Weights of a small contrastive image-text model: text encoder width 128, 97500 training examples.
Rows from block 3 of the image encoder of a small contrastive image-text model, named by matrix and row number. Rows with one number within an expert belong to one neuron, the router's apart. Each number is 500 + 25 x the weight over its row's rms, rounded and kept within 0 to 999. All counts start at 0. Numbers have three digits each.
Before each expert's rows are labels from the 100 images, of 14976, where the router gives the expert most weight on average: "responds to" is what is common among them. Only what is clearly more common there than usual is listed. The data: procedural textures in two colours, tilted and lit.
# router: router (encoder.blocks.3.mlp.router.weight, 4x256), inputs 86-128
# gate: expert gate (encoder.blocks.3.mlp.gate, 4x128x256), inputs 86-128
# up: expert up (encoder.blocks.3.mlp.up, 4x128x256), inputs 86-128
# down: expert down (encoder.blocks.3.mlp.down, 4x256x128, transposed), outputs 86-128

# expert 2
responds to: black; grey; ground colour: black; ground colour: grey
router.2:512533518510516528473508494516511459458444495530514481511529467532522505499472497499492501557468503507495481495526506513460513462
gate.22:506545509470502487505534525530460540525491502533503517512524497493470471473511472543508460525510521500527494527437520476502501510
up.22:482499507444459506504541487488534514516460449496460477495488525494481477544512502523503492493495513506484518524512529532501497456
down.22:500492484528492495495520465517481523514498510489552479489504499517497508474507463484498494502521549492457488545523534477492507525
gate.23:536498512587517521465504514541492524477464504487467511482555513511467503483509512503477494587499500552435515506537501495544496489
up.23:498453476488505501539530470465499486475515504519509471500523519487499455524524459472528504496492522474534546515455514522508502464
down.23:529493517459508519491525521524447519513535490509508507529512476534522539453548492471467502504477544500527457493523522477516486539
gate.24:509496482475453503523507499458431555492516509501507524449569485468497484480511504527524468496493506502486498491491509499480470542
up.24:490472489488539454486479522520553445506504487476500495558447486512512509536454510477447502463506492496541505489486457492528542471
down.24:540450556515550500497494557525486541538493490490521535468519509475470502449516439489492498538514499476503506517501513498535518499
gate.25:545503491475485515534537527470431482476544494490503533520515526483474498496532468487504519488491520508499498517488534498503486547
up.25:517475490503508471527464530484461494487546490476501487511491470502515544493486496473486523472483472472492463487503480512470475560
down.25:525522478554532513502564494500465514450542517475490521485501510480458480504543492466498525504508528513461502490512517490518502513
gate.26:490541487497525525473495531510506502472538528482482482508505505482453466484505504530465485464509488512540522493494496475511523512
up.26:524529498514481479549545502448461515493473492512493501486527552500474481507532478501537507491525534507472498539502542501524513482
down.26:466453538493499513490457462476503494506501533490462456491519514526517526507468488544486506470530524514486485524467514495505553508
gate.27:514496526533512500511527475470474513512484515521495509479509532510481463491527492489505474494493512519504553529481514522558503503
up.27:499530499493500498512500504497513469462552503469459481507499494521523524529474490503488501489520501493530502477501493474503520501
down.27:540564512514495503522522505485493490500494503493511542486521511477476481480516464453492496538472508482496518474514500484520478485
gate.28:496475474488495514493506499497450521507541547479506528488491492474496458491525499490496482488487491512506538484448497485530467547
up.28:562501502533537431559502568471496516479521483493508471509499496515524502515492486493499492490525507468488489498497484506483505475
down.28:500504532497503497454527502530495586515505499452453492453487513495474534488514476515460505501523501507486472488535518476517516545
gate.29:467491439449494529492488521523523487497553509510494465559486501452483520496516496487495551462491494477551469488511506503474485577
up.29:430507479451472514458490504503536483538480490493504491475480496491477517499515517503478500442519490495512492494538509486497490491
down.29:467491460497511498489476507529529498530501523505485469503463520487469556501520483496509499476522515506550442508513536484503500511
gate.30:489482493475491509501477498472493542522489493470479524457503471485507489467478523551498424488518481516524524481411474458500509493
up.30:540480501502516484500495538516507571504453484488480516461501478494524507449486501528506475544528492493438491490507475474483490492
down.30:480487502487515513483521503495479573489529509464490470496474520500486527516489512523498529461547504498487500495477526461549510541
gate.31:509493485490509493489520487509500513549533514524487533496461530509471490476510546508523506480505518503507546522483509504549506519
up.31:474536507512499479546518494463504501505508531546525461531522521509506488509515457502534487478510511493524503534507521523504522462
down.31:524502484523529486473512501492452509480512524464439475466474477490522525456453523545462528477527526530468470467486521486483509521
gate.32:510472482496497496502521495484447538498517521470492534471499513478480466500517512509520473509507518549477542508452510485537473526
up.32:509498476518518469554467499459506459468475462508519472464518494501503499506483489488511476465536488444507443478523482501478539488
down.32:529522564487507499469526518519479549521506490478460552468519493502495512489491465490444495538505493501496490506528499498536500504
gate.33:503538521480511478499535530510511509508487492539505501491496506521511473465502478540531475488529538487503483534507532483492523482
up.33:476530498408477512505514493462508492558495456500456519524483519481484458518506485510523501450493508482543525509455505532509498470
down.33:481494477493466481488547475508467485507494493476532479494481493563524562500466519500492512495520559540456448504528572437483479512
gate.34:500485467434508498516503489494530493528537479495515483506467527447449462533513492501501502482496492487519562511483501519522492517
up.34:520494475564534482495490533506469461443505536482495496482512475519517535476477511507514510507522500538482458484498490464476542505
down.34:512534505456504494515544492480473519503489470518452572501496489506497472488467517522510489514521487523496515471469479490526525478
gate.35:512520455496527504489505491532510467469528534478477498517530497449474459478507486526509489512488502517544525499477499475495524514
up.35:442481525501475511482515495465495533484495496497535510493520515503496491505509506540484452479524526503478515520513505511522511462
down.35:497500524504507522449509475485474497491485483506481472471541483517482540479452493527464529485496510528479482515457505512470524499
gate.36:516545484538523569485504497526503480417562514506476476552539504489485479511511495496457520525461511522537536496472488516496486564
up.36:499493536524498480509495514489503517476483516553515474502510490545544510469474524527529489498511505486467466491489479491472517480
down.36:450522550458471512490483503495529488546476499466494483506522506469471532539493479523478521502495496521549495463491510493506526483
gate.37:521483488491510502489500496503438514490539534478476531489506498473494455470520491519491474494502508520501537509472507471552502551
up.37:541484548559504457519496513487458543463501494501529491516524471536553475450503485503494486506493517473449479513507496504470495499
down.37:490510510492509518459533516522481553496526491454440471456495525478458534512506513489450496517521510509495472472506533492531490534
gate.38:499464503502496499505522497481506555530487532475496543455503503468473476496524528511505447506502529517455525520467517486510481489
up.38:549471487517530484522474505480464536493502503484522497442477462526539498479478505490493494501512475484422481475493475469493504495
down.38:496493534494494504491526515509494533522533519475480494477485533479493529508522461484470532490528517497478469514521519486553520516
gate.39:503487484494496510510515501487469493467527526498518506494516508471478422477532512504493453488470513506497539516470512503526501507
up.39:549490474492515440543495542486522509496490474493513521529475491486495499499477530512510500518519491504499491505470486494501523490
down.39:444513519479513454462479521500512480522480498494470480479485522487476547497483506500474499489534504505531490491512510493513508487
gate.40:521501453501513515500508513512457463486511507489526534487493501447464445478513507505490492487489490561499549479487494492515517513
up.40:549468479530510485516511506470468496450507460491557478487518514520519518482501471483507520480531503513476455504516505490482513502
down.40:506455531494533517446520505542491537540505495436464510483500496490492538461472462530472520535515506524532479464505521455515506536
gate.41:476535483520501552469504532513504490461581537511474503558492500495494481496508502492471510507474488517535533502463493502494477553
up.41:544485516518501453523483495470470536499457484488511537466517478529534501467471514522540461497535488501460486490490468469504515481
down.41:512503559480541513469476557518516488533471477506497505476524493491459495490464462532476491518496498496509504481460492505516530480
gate.42:489477484486512530490505508526517530491515505476489482526438519469450488518542539493478521482503488528496556527502510503530459496
up.42:488514489496513495510512564469484512522506511513501468483522527491489504504511442494510485485533497497508500514518512506517503489
down.42:517507512503509508470524487486456514464504511468471486452489451508531528481450521546458513484514506535441489481462501500486494502
gate.43:518505490514487502521500494479450490485559535455465538453489488496503483498506511491469468477504484515503532486475495486506501549
up.43:549481533524492454549505483455496516487514502520496495464509490536546484473493531498549485466530501469454469502507499506460503489
down.43:469484528459501544445524507514486495523504483475493507489513504481465503546533468467472517523490509511510497487506506509499489469

# expert 3
responds to: red; ground colour: red; black; pattern colour: black
router.3:489460479568513473468511504500526535483490545495508466479482520506462529492505498478484511497538495480438474509513502479522485518
gate.22:484503494533450512493528489499512506469433513516491516489540509508497463489533498518495479533496541511485504529516535512486493485
up.22:464490480525545509491535512504485509500465518464477463510472521490504470516501498519492519492512497517468509527488539481504506489
down.22:509522477495482515572529537461495501494549534520534512529506504510460500479538508458516511476481511486460505528525490505512445494
gate.23:495496500468443490524504497471481486517471494497518494479519482494510491501481524504478471504484495516503515490496502535465475445
up.23:509492532528554471536510552467509496504487485474504477526501512517501505511482502504493498486531519499512526512467498492553537485
down.23:517484491501507482456491491541494549503492483418505517494497507474498505455507461515474501528504497501474510449508539490504471539
gate.24:492507505452436525487514479533490468510485449523529543507564491504497496502501488505455473546461516510536509516513519516483494497
up.24:549516488568533490482492521501458502492499490477484503520478496509515497457485499495476502519504486522491537504532499506530498509
down.24:484513468525449534511498492495523482495495508490527504542500516487490531543547440481466510529474477496519516479527489483495436508
gate.25:449460508489533497437465511541497510554479506480520496473517447499502529462474496511484494504506484494519479477497476461496497518
up.25:499495506520482507463503493509521541494448526504500502459493494497508476500500524533480464548489493514468511497516493502510494454
down.25:557494514551535488496537529505467523476502516477492532479498481487494472499459521507497496521520516539457529519476489519518510504
gate.26:496517552473450510508524477518487488528481487500488541500505489523504495499519512494493491532465524505523521519475517512469468471
up.26:482496506498567490473519547527517450561460467513496481505497522516485494445511442496515493505509517495528514507517515515538540470
down.26:517504470535470479500512506524529502505497517471516505487500523457489501474516465511498478530482489514471515470502516498465487511
gate.27:508526488445476532488476487501482522518495476467470555493545474478504482490490459505493458551461481494550523507504487467508468515
up.27:578530493522492482524533537488448481450528485451487499496514495495500493534483495547458493525499539542495502527520516495499528534
down.27:452474482472447505478501493529482486539513492503530507542479486497483540531544484460479542496483501501535489479509542495456441531
gate.28:521513502469482537497486487509432496488485460483506551492554476500518470499482497535467473541449488534513534476488479474490483506
up.28:504486482528497497463491484527466495476506510498522518485508480516511503453475521532479508513485486504493466485552489491480517544
down.28:524508455498445509546528499474487468479517504517520493538513510500478532526533482433504543484478501475509498479492515483469446515
gate.29:500504503429476508537497474476496505541479481504512523487490493510504492526478531478520505498489487496490534494469483512496470445
up.29:530524498516566464547506517456485487519472477501505476492514514488486487486489457501519477487528504486512509497508494502545553484
down.29:491468457502472471512524473487487558504489475445504506486465511465473511501507514537531475527495462526461525498517505497457492509
gate.30:502513515461495516478492491533497505536479473519507538478508482493496467487519495489486449543451486476524551500492478525523448498
up.30:512532490525496515521483509488495496467552483493493498517471498486512483542530469489503531466494495509509500506557501506522500524
down.30:486491495454437471496527467497503546540507516482455548507492547503473510476509505516541499498514495506469505509490494501556463514
gate.31:494564485448453546494475478494473473503493480485500545498532482488510497510485504517464458538472486515527536476511479484491486480
up.31:557506493513509482521530505495468458471512463477494495479504514509489487480510433495480485541501524515522487539504540477496521550
down.31:473470472512478502499487482520474501500514516517541501530498466501493520505544455474478516510454527472482478458530540523437450532
gate.32:553531501489512528481477508533443456511486458489492561503497464519510491471464488503474475558431490532540526476478480480473490514
up.32:555458506538516459471504496530483482514496447509488505470508485510493492453502479507509476523485514494498487517498506515492544527
down.32:448510459537472497503501445470542474462484521496500464512519529493482517513547486513494508508519502484508485458559526492431472491
gate.33:491496500462459527448517479548460528509508476501530544523539475490505483481504496540475471551451538537559494507464507489457473501
up.33:496460510552498498497530526498451474480486508472523493510533503517515522517492506492479521520489559569460476525545527505501492545
down.33:506498483493481537504518525505496484507526491492521522539481503508503522498518505483479557506469496517501481447480548500491465528
gate.34:492499480461465564470513460516497464512491505506438519493545487484487455506511471472521478530433512500533518498474503524466495468
up.34:488484490498548491483522537531500473518540513475535486532468510507499513512483514486490515482504522535519518521499498496582532518
down.34:513494467496446474549521480509507502530509476486519506522454508496477518513534492464530515488517507483497501498568526504469462510
gate.35:513515496468488536493492483510436479503482471506501548503531468503528464470475495514488467537454490526536528470475487502495482478
up.35:494486498527524459469469528511515484507490508493521492493493469510512538460463526510496502496513472468472451464542466469491524506
down.35:531540451505463520523533529482499480468491521512515515531552509494481524489522502457497498515479471510503504470476496479476446477
gate.36:455501533491462552459512472516508501510470480495467524471543493510504498490516491514496466573445505511521515509499501519475456472
up.36:487507487513569487454486545522519487497448503476483482506519482496490508437479453515489501518506486488511458483513483491513548461
down.36:516454476490507499528544440478501510492496480456500483511519501456475544495508483505501525526507519502464502486475526485486513529
gate.37:546546491506508537481484477523423496485508487485498570500525486494513447461503471499502465567442503532506556489479483504510461531
up.37:501509510501508502486500490512496528544502475507460511487476520513494506480506490515540481481526511507476506501514494482542514514
down.37:502565492520472513532487483484508519476528545476516505505501536493507502500539501479508503514497470456481508475509508515512466502
gate.38:510533512445454495507517517500501488533510427498500543514540503498501488517491445486489469539450507503556528520527512512506459501
up.38:565538495518501480514522511483464477471514479460521497487483503504504494546489484502438515509498524545474507549542527525508520517
down.38:478461440491429491504518469482471496510502491490528495520483492492486554543546462458492534488483497504487481495522547520458448498
gate.39:474508498431476534471478491541477511526506484500494559530498482495508487524477496513492497513466502509519511478460479484505469505
up.39:494483500512513517481499510504465512468495512487529528484512497514518547491448509505500509522514507536458480499526496476533489496
down.39:518478458506465496531547521491478491488508496522512513502490500497491546491548511463539539480510502519511490501510520499452442511
gate.40:481482499415483511491502504549509509554488423530521509486498498481490474483516490524493461515474498490522535512528506532467489474
up.40:513491503548571506490502526507504514528446503498530492497528493495505485471499438488513478542498487482507507515497500517539495455
down.40:503502448504498508483535485515478521491515487471548491514468503478500548542529513497465504501525475557476514502535501492481504496
gate.41:511496498476494509511528494534527493479512489526462505512506502481504447509514492520518499504479514481502493503479511532469496490
up.41:494507510516466481555537494485520469504508516526534484515523499497516512539539450471496525485470538499520451516504540514437479494
down.41:505507512481534478500480537521522490515533497489508476502461474504541471459498495553516491487525490497499515480493501525510523511
gate.42:470530514444476563460485457504467486530489489505505542501529469507513457484495492499505424523439490513553526488478482503510457494
up.42:517518486526515495521526495486444503468493524504511479499487503490514469529502506517475555505498535544480536545517505519483503537
down.42:495515460460435485507503470499469494538531532500532489526463518503481538519550505445503533473477500480517501501526536515454449524
gate.43:489499475494487531463521462510470512467494461509509506509501516470481498498507534537519505494503503521455479506537520529505506506
up.43:508499532461493480507459518506520497534508513491485508497494461520536492491490487502478478514482486472547520475455462466479480504
down.43:496451480488471512505509497480509472485434462521506494475534494503543485503503489480508501506489522515535493492495501470490501503

# expert 1
responds to: pink; purple; pattern colour: pink; ground colour: purple
router.1:461497500476449503493477500496493515533509472493453524500508506492466498494500497522493489496497491506587508498470504497492501496
gate.22:532520479528535548477471486519444481453497525465504524491517468489533470481481507497480475533466488523452520470522467488534479528
up.22:544534498509514454581489490479527489487520482522468456510471527511481511508479508478526545474512480461504497506517490483487529499
down.22:493506488492542516508490541507483516508479470496542513527519488487504536519514493497520497518503501502521483448471527487476486505
gate.23:484479498455496547493464450529492539476553464478521519551500496503502532511503495503462505491506487472519478482483485494490487558
up.23:483482506451492553488469445534487535481550462475531530552496498507504529517509496503462503492507492476516483485490490497494486556
down.23:497507527522519462521479558461510502486532537506514472533474541476475489522510517490537536459527499453469510485500498507504506515
gate.24:503465508489486460531489508487516515490532507492507500525447505553516496521504540481532515483518495491484511486498486469546472521
up.24:529451504527516495463508501543523531518441491510503511493487512528490498473535481483523513520505502501481519505546501475531472492
down.24:449510531492486474535477482485523472521502510501541460529510508502494544528517500453535488476507495490499478475518521481482554512
gate.25:543562504487493464525498491506509468506526484519509490511485511514501521516487470486484505485505491472475500502528494507489521508
up.25:454516537462451475505521498494542516552513477548492483518489530503489500535537467521508491484515525466527503535507530539484504473
down.25:466472470491488516511529483473470476480536512490521465487486469501542532535526517451488532488489558520481457515512557521489507504
gate.26:560495487540527527504489502495437501417497521478523513498524475503522484496495509501469503533486493535436506477541479473503469542
up.26:537531493534520422538448485493504487496494503468442464465497495510509519488431524517498496488528462467509510470472471443522563498
down.26:478521466498530520526501533484503496486495503490553507509523509501479527530547525456519492518502504495538471464462527493474473508
gate.27:545520487510546503492474521510454474473528513473533510511489463524541482494474499495468499490494471541463514481497469468502511547
up.27:516505495472501516508506510535506508508536484530529507545453511497481507499546500457518561494487509456510463516522522518465468523
down.27:536520501504520542484526520517453513492451442469500523483515476485516528508487491539470492530507485555519506517477529507494490469
gate.28:519503464478508482526447460479486510472507493476495500503503488475505507480465512506503469483509443478500507457477454521535550509
up.28:490487478532552512498537519502498466503460514521518468450502509491495478510506478489512548498500530534484488521503533490482509469
down.28:498454503494552497505469518517500548509516505511541468503471486540543535507514531504510475497534468470502471454493487455498507514
gate.29:510510505518547493499485490508501498432493510520505478494547477509531467470489470522516464530506502484478488491505480511499519505
up.29:456491533497503485470511527528530515501469491553504484481527484514511481480512469554508465513510532483514454517500532509460520465
down.29:479487469520510501493537494499464481483501550483527502482500475478497517525513492508513505475501529532467464520497554515483507490
gate.30:533534499530552500496460492511485452463498523486505509480506475519538475465466511514506476510483476519449510468501458503533519508
up.30:505503496457485494547504473508528492493528475521498486509458529522492548552502524469519572479502511475493488513515514512464508482
down.30:521491472509502524497518523509470525492468495489523512477516496481529562483485503545518475526522517520507468449485530453495491480
gate.31:531511496533553519483463515526486478451477512509503509489527453513529469460487508500494486555464486498459483460530459503498507507
up.31:524525476487508496532492473472525492475534508474465491479440522500494508535490579463517552484497494491480518498504484500500486495
down.31:493540469492495520524502498499505484482481481492517500519536525443522564503505509512505497508499499499532491410494522474497496506
gate.32:529514512516543491500484493514496494439500509522520469506536459516543482478474466516510460534506499475481485485511478512493515504
up.32:455496547494500480472510530542531510509492488555505485498518476525521496487506457541494469511509525471527451513503523509457514479
down.32:499504482515520506497529491496468460483498538486505509480508468494508515514508486504507499482487512528471474534492535532496516482
gate.33:527479505495507440535495507485495507509505534512498503511493498524577493500493503502526501496513488478436496496489478490502500503
up.33:505474449485498512525492461469515494498505534485469476481462536445478458520515553486541534472496493494455527498491491517516502471
down.33:494465521558488496524491490491494522524510517506552506477515490538538513519526495470497501511480513485436475465473528459485495544
gate.34:527485475545532499515481478482498513458453536495511498476523489486513503471482493482526494523493482489447481493500481518503495494
up.34:479482482528462496549520482452516505505482488503495485495516552480463518535510481498529514477531513509526518527496524526526542468
down.34:475469489505507506489461541526510548510508497544533486506496490551536513486505512515511480515503506451499479491498487480494465495
gate.35:525537499518498491531510478497506473483532511493493454518512518519495519534518486480458507482511489479483509508520504500509514539
up.35:451503502436453514506515487511534510540565506504475486540471522492481496553549507482493522459506510478522520524505519535488484503
down.35:479442458476487508496545505514470505499486440496522504503474479490541527529509477468511516528493533544490494514521538494489500499
gate.36:547511502544539533472482480515457470454497532481534517472523469521541478477484497484462474545457471519461517478524479495523473526
up.36:531495492459483444588488477477492494485536500491501469515493503515502539561456505492523518455527487471503477500514490470486546502
down.36:489494481469532501487517537527492513510484473460526485515492517459475565510490504531534489511510505512512475432490542458503489499
gate.37:565523493534539495500464522529468499444521527484501515518506458505541491466466501490453487517493464504468494470496463473507505574
up.37:507511499500500508499507490524511546482531506509508504525470511502456521526499533515452524485515515468496490521430523484486506538
down.37:472510470505521544497518468512452519479483481473474505508523507504522532527508502506502496535491489538516497475496531467508476511
gate.38:469520496541517502447484554531510510510423516497514494499531488487497499462488493521462483535510488501495472485535499485497530475
up.38:526492512481495506572523449431513535482536486538518507485501520490513483516527477503552490484498518466506517527481507554509476499
down.38:526472455495501466533484482489510484510519498524529511467459488548486514482483518458525492494522517462493508560525496519486520496
gate.39:540514520503535487527507491494472490472512517519565497522523507531537497473494476487541504526503505486461480513509510524492495513
up.39:474514539485484458519526520514546496515490503555524488513504511513500486514516494524513477497530526463505495524526524520463528463
down.39:479485490473543512524492559508475495515508520486518503507509490475541543494501501519506500496538505533512473472476537513502517496
gate.40:516498507508546514473501483516495485505491528517549501526492501503525507468512474457522510529463502516449467484516502535502472518
up.40:515537498503518488565461485482482493483501499471494494480510498519503528531439501515499517480510463515495513480501459445518548507
down.40:489490458476521548503495503511517476489475485490551492536523528464473557506512526492515505525469512500505494453492540478480451488
gate.41:525505515536511486509507464486466504477488524512574509488522499529556501481503505505517489523484505509418488507525520512489486528
up.41:552488462502539505498450504516478480489519486453503504498473471493498509490461524464466519497484466499491502459483455453519488523
down.41:486554463461508551526542519498466494469506466507536513520514502498464531514531528461487493504462525506494500475514529479475475493
gate.42:529515482509543516477470515512456470482522516451515507505493483513516495491485504499478498504478473535476522472496472483512493570
up.42:511498507465500491533506511518518498502540484510534491537455518525493534522530507461521567471502507459510466519548520505460483516
down.42:525516473504515534468529484499471505496439446479493522484531486487495509512476495538477483531485493555518505509468518521483463454
gate.43:499522488498536544458496504543479494486485508495505509522516494494506480483494481491481494555462487509477499489534492529493481506
up.43:486543478481518484511469495494485454500485514516499477517511469493498492470449496504514502519478497517508466490501492498444519476
down.43:515505493533536512542536516506481494472511507472561496501513508465499560518527480486502524493503519498463475497524548459506501526

# expert 0
responds to: white; ground colour: white; green; pattern colour: white
router.0:538510504456509489561484511485476484536555492485519529520474515483552480517522506494526507452501506502483525503487482510519502526
gate.22:503513533571505538486542513512484497471470507517494525504520531514475467491537505501461497544476543529483530541516532504520478505
up.22:512535503486517494523497517484509470502515491505482485507499507501472484517516485484491480471534493489518521493516495494541524484
down.22:530523522481509499497471489499482511508490501523480527492509507510507467468491487541522479500497502473471508470467484515517565517
gate.23:532502502519539503493497543541498490497476493522508520492516475496513467448490466530499458531473507506510512504518491514479495509
up.23:474516506491472527451507460485476493507501519458483509494508512534484511529483541497465499510488503539516511503471506476535509480
down.23:509490494517527556477508514542509529498510474490547495535481514491443493522530489457483537565460503486489515525517502498503458519
gate.24:527528472541524552495477516526503478470484547495473503468499474475439449462500524495491492529472490503518541474503477514485500485
up.24:503481496534491509505514491479497513496489481516496503410529541490473468498538436498478486505502509489473476492497525515527511508
down.24:520450539511541484497478507500505536500440495518488503425530456537527519457488485561509471505530551492415469486478502480492540482
gate.25:534544510570512541491523495503460483448484510503497512495550530520460473488520496493470491539477531535514526524546512494502499508
up.25:505542524487521503522534513505513479491474456523523515527498517501487480482522518501507513502504508511500539542522514492517491475
down.25:479491508471450498488458439456515511504505498521517494481496510524525502508489488509543491452506509450501505519472485513473521503
gate.26:519543473500492548481476482505493485485480553493496528501500480499449466478471539498498494523467492533507532471480460499484483491
up.26:497497520496446515514547445482482528497485466500502526474517563531479525538519475510497505505513524513468503523492549493537513492
down.26:516453534533550456519471501503504531496458495510483493440526470505523510450502470544524487495538542469437484467463499491504546487
gate.27:479509521521505575443517505525493516485455500505503535510516496508479497480527503512467512556445513574502521514530513493486453512
up.27:558542470514491494560537527501477449493529539545552519526505519515479471500528518451496526498490525502485517513506527487486484511
down.27:475500499459482505533487456482485506504534520495445482494490511500533507488535509501522501457491524484513500497486530513523540548
gate.28:454503490477449502488503461483485511523510526493502497458503484485516478529490522531492483488496508508482508491464498512492519464
up.28:482476495472463488539497475458489535548492530498515518503490515496504504521495533482551517486506497485460496493418496497494472490
down.28:494503496486471448512494476513510510482486504477521513474498500495546512496485510516500477492512520514460490462495509524490522496
gate.29:504499509504509489532507504512531461480472433493487479469540476490508498510500455534476460501495521499520494507532509505486550465
up.29:485508495502526506486533506515521435493508457504481468501520505490501479514493457510472473499471523514530504528482527526501544498
down.29:500559486530518492514516512475501417463553563506482483496491499478484480508509551483490514458504556503484478506507512575506487494
gate.30:536511495569541536502520552540493488440503490533513510507527504495473494473522467492476506552465526516505499518510524506489482530
up.30:521530510501514498500533516494509482530481498515484501486522548504442470507518467521498465511525532514537544530491520497561539480
down.30:497491518498580506505469516542530497477511493497498484507503510510493506501529465523480521486536533468509453498513501480520515517
gate.31:484511499481497546521510502475526543465467462500526484529531525471476497533499497533497510497500509499533539505480503509503505468
up.31:511477501496481513484526491526515512560494452518473519458483529474460445483553460479511477517475519469533536509469519545536474508
down.31:525462510470492520512483477527478499516481504513541493501533477468493457487504463502504512513468561506487466475499515500495534500
gate.32:459480487495440506471517489517528525525476492522500518486505534473428516508538510526498494495522514501468493517495525517503509484
up.32:519532531517520508501494501488474490480537513501535498511501465540568467499513496461477494510461502494512500504538490498502455512
down.32:530521535506521533477492556495496547531529486501467511529506497527531504473524515488512493525498459492506505502487462484569475528
gate.33:502515522549483544476542501516477505486464506508516541499537534514475481481543498496465488564464530540498523527521534504513461503
up.33:550537507481501529515511518499473475477527502506515523512500511508484477509525486480466503481511489511491538503524495497528495504
down.33:481502498471475517517502471446509484489501532525478525480526509506521466499504504528528473466492531477498501458483508512499546495
gate.34:545523512532495521510528514495471477503443469507499515456543533510464460478526515518497466534499533533514546522507531500530500488
up.34:572529494485498526527513501528470508453508473491544537531536502463460493491525489513511524498505483510504501520496504468508504546
down.34:500444489495457510466496468505472513523468468524499556472519473503512472469480510526528448529464509511483528508460463538503522514
gate.35:507514507545489537479547499507466490461447512516510522501531515516470482473522510512481471540481532546497525529512540508500474488
up.35:550525512478523494551542551478497482504501478517521495524496516527472498535503499494498505481537508518497542500509514464525524470
down.35:482524504491517506515483452469512492468509522506484492487513517495514476488524491529543481456500540460494508487466499512500564509
gate.36:456503482481480505512512481486516500511491504507463489472510530463499448504500522536505427498492512499478545515466512536509530447
up.36:479506516487477495503476496436474535535502563471512507473488489509515534518486546491496512482530479506497503467488475464509472500
down.36:545508522512483480510497518522534512480486484494516515479506494500523483483456515533480471567478490505486526456531475505478512489
gate.37:481499503506513559430519486531475511507459510486457542454498501500469479466526503513465473545472497547500542500519505495546482508
up.37:526491491492501514569511544481489454508481537539542529503507512501469453501523489434503512498483501491495533493498502520499479461
down.37:484474479437436483538533444456461468499507502519466514475519492502516540505523483503513502432510542495529483516465529495480531528
gate.38:546531505573519548459523490535442511468483498504501541487541503514479482479521481511475474555478525548492526521510518495530488515
up.38:496506512506531514485536529503504462521480557562523499517528520506482445496531477485507504508475543507495505510503524512502470464
down.38:510520576468498524507509444453459502513499525514482519456500510523499516496493462524495489475492563482482484552505526507513556501
gate.39:520495505535480512492514501512477532489455513505493557457530509503467465454525508528494462538494508512487506513501516500513497486
up.39:468496545497512515497537489477489485511456436500512489513518529525483490500516485551526510492500520533483530533494539511511500472
down.39:535484521490469504537520518448485509502504529503484516456480492505495484544504492497525480476539494483483511496500490505507542493
gate.40:533501502565527559464506502522465508440475486503508536480539487519480486460517441496485478562453512517520506526523505482498470524
up.40:511513509504516511531545526489481455513495535552529499532513537512484465497527490483519528498486531541493517518481538506500495481
down.40:501522520484496508540524455464473504470551536504487482484501518511498521518541470498494505443514585481524473529474527482515529531
gate.41:515545521517525543491516496506494467486462458496481502466517517521463494501495479489439468518487500512516539499553511502526499482
up.41:525468480511505489475468509547504537504507493473522530514493459478510533459497499510501515511509469489493460485488475478485498543
down.41:498471507496480504465493499484502526526421494506466534453522482512522470484459506557520442545508477519486527482472451499500541466
gate.42:510515517547520543486527517507503504475461498558510524494511517507465450469538502495504502525482517511480534533512518523505469494
up.42:534543500500510492530504518468482429478521553484467490493501496541516490503454527499489487495505497521527535489481487460504539497
down.42:502538504510540502523486495488540476430507500510491484484514520487488476487537490510507506488508529451512495494499499516501542506
gate.43:524530486519498505518487479461506501470424516464420486444547498486469479480479510557500442517503484500512509480474484498504526479
up.43:461485538464472504486525508511495469556469482538504508489490507527511510505493516506502520504478528527480518526518518535481486457
down.43:500495513542528528484521486510480567499470489485478463486492482481423477515519505516485520535506479508485506533512509525492523502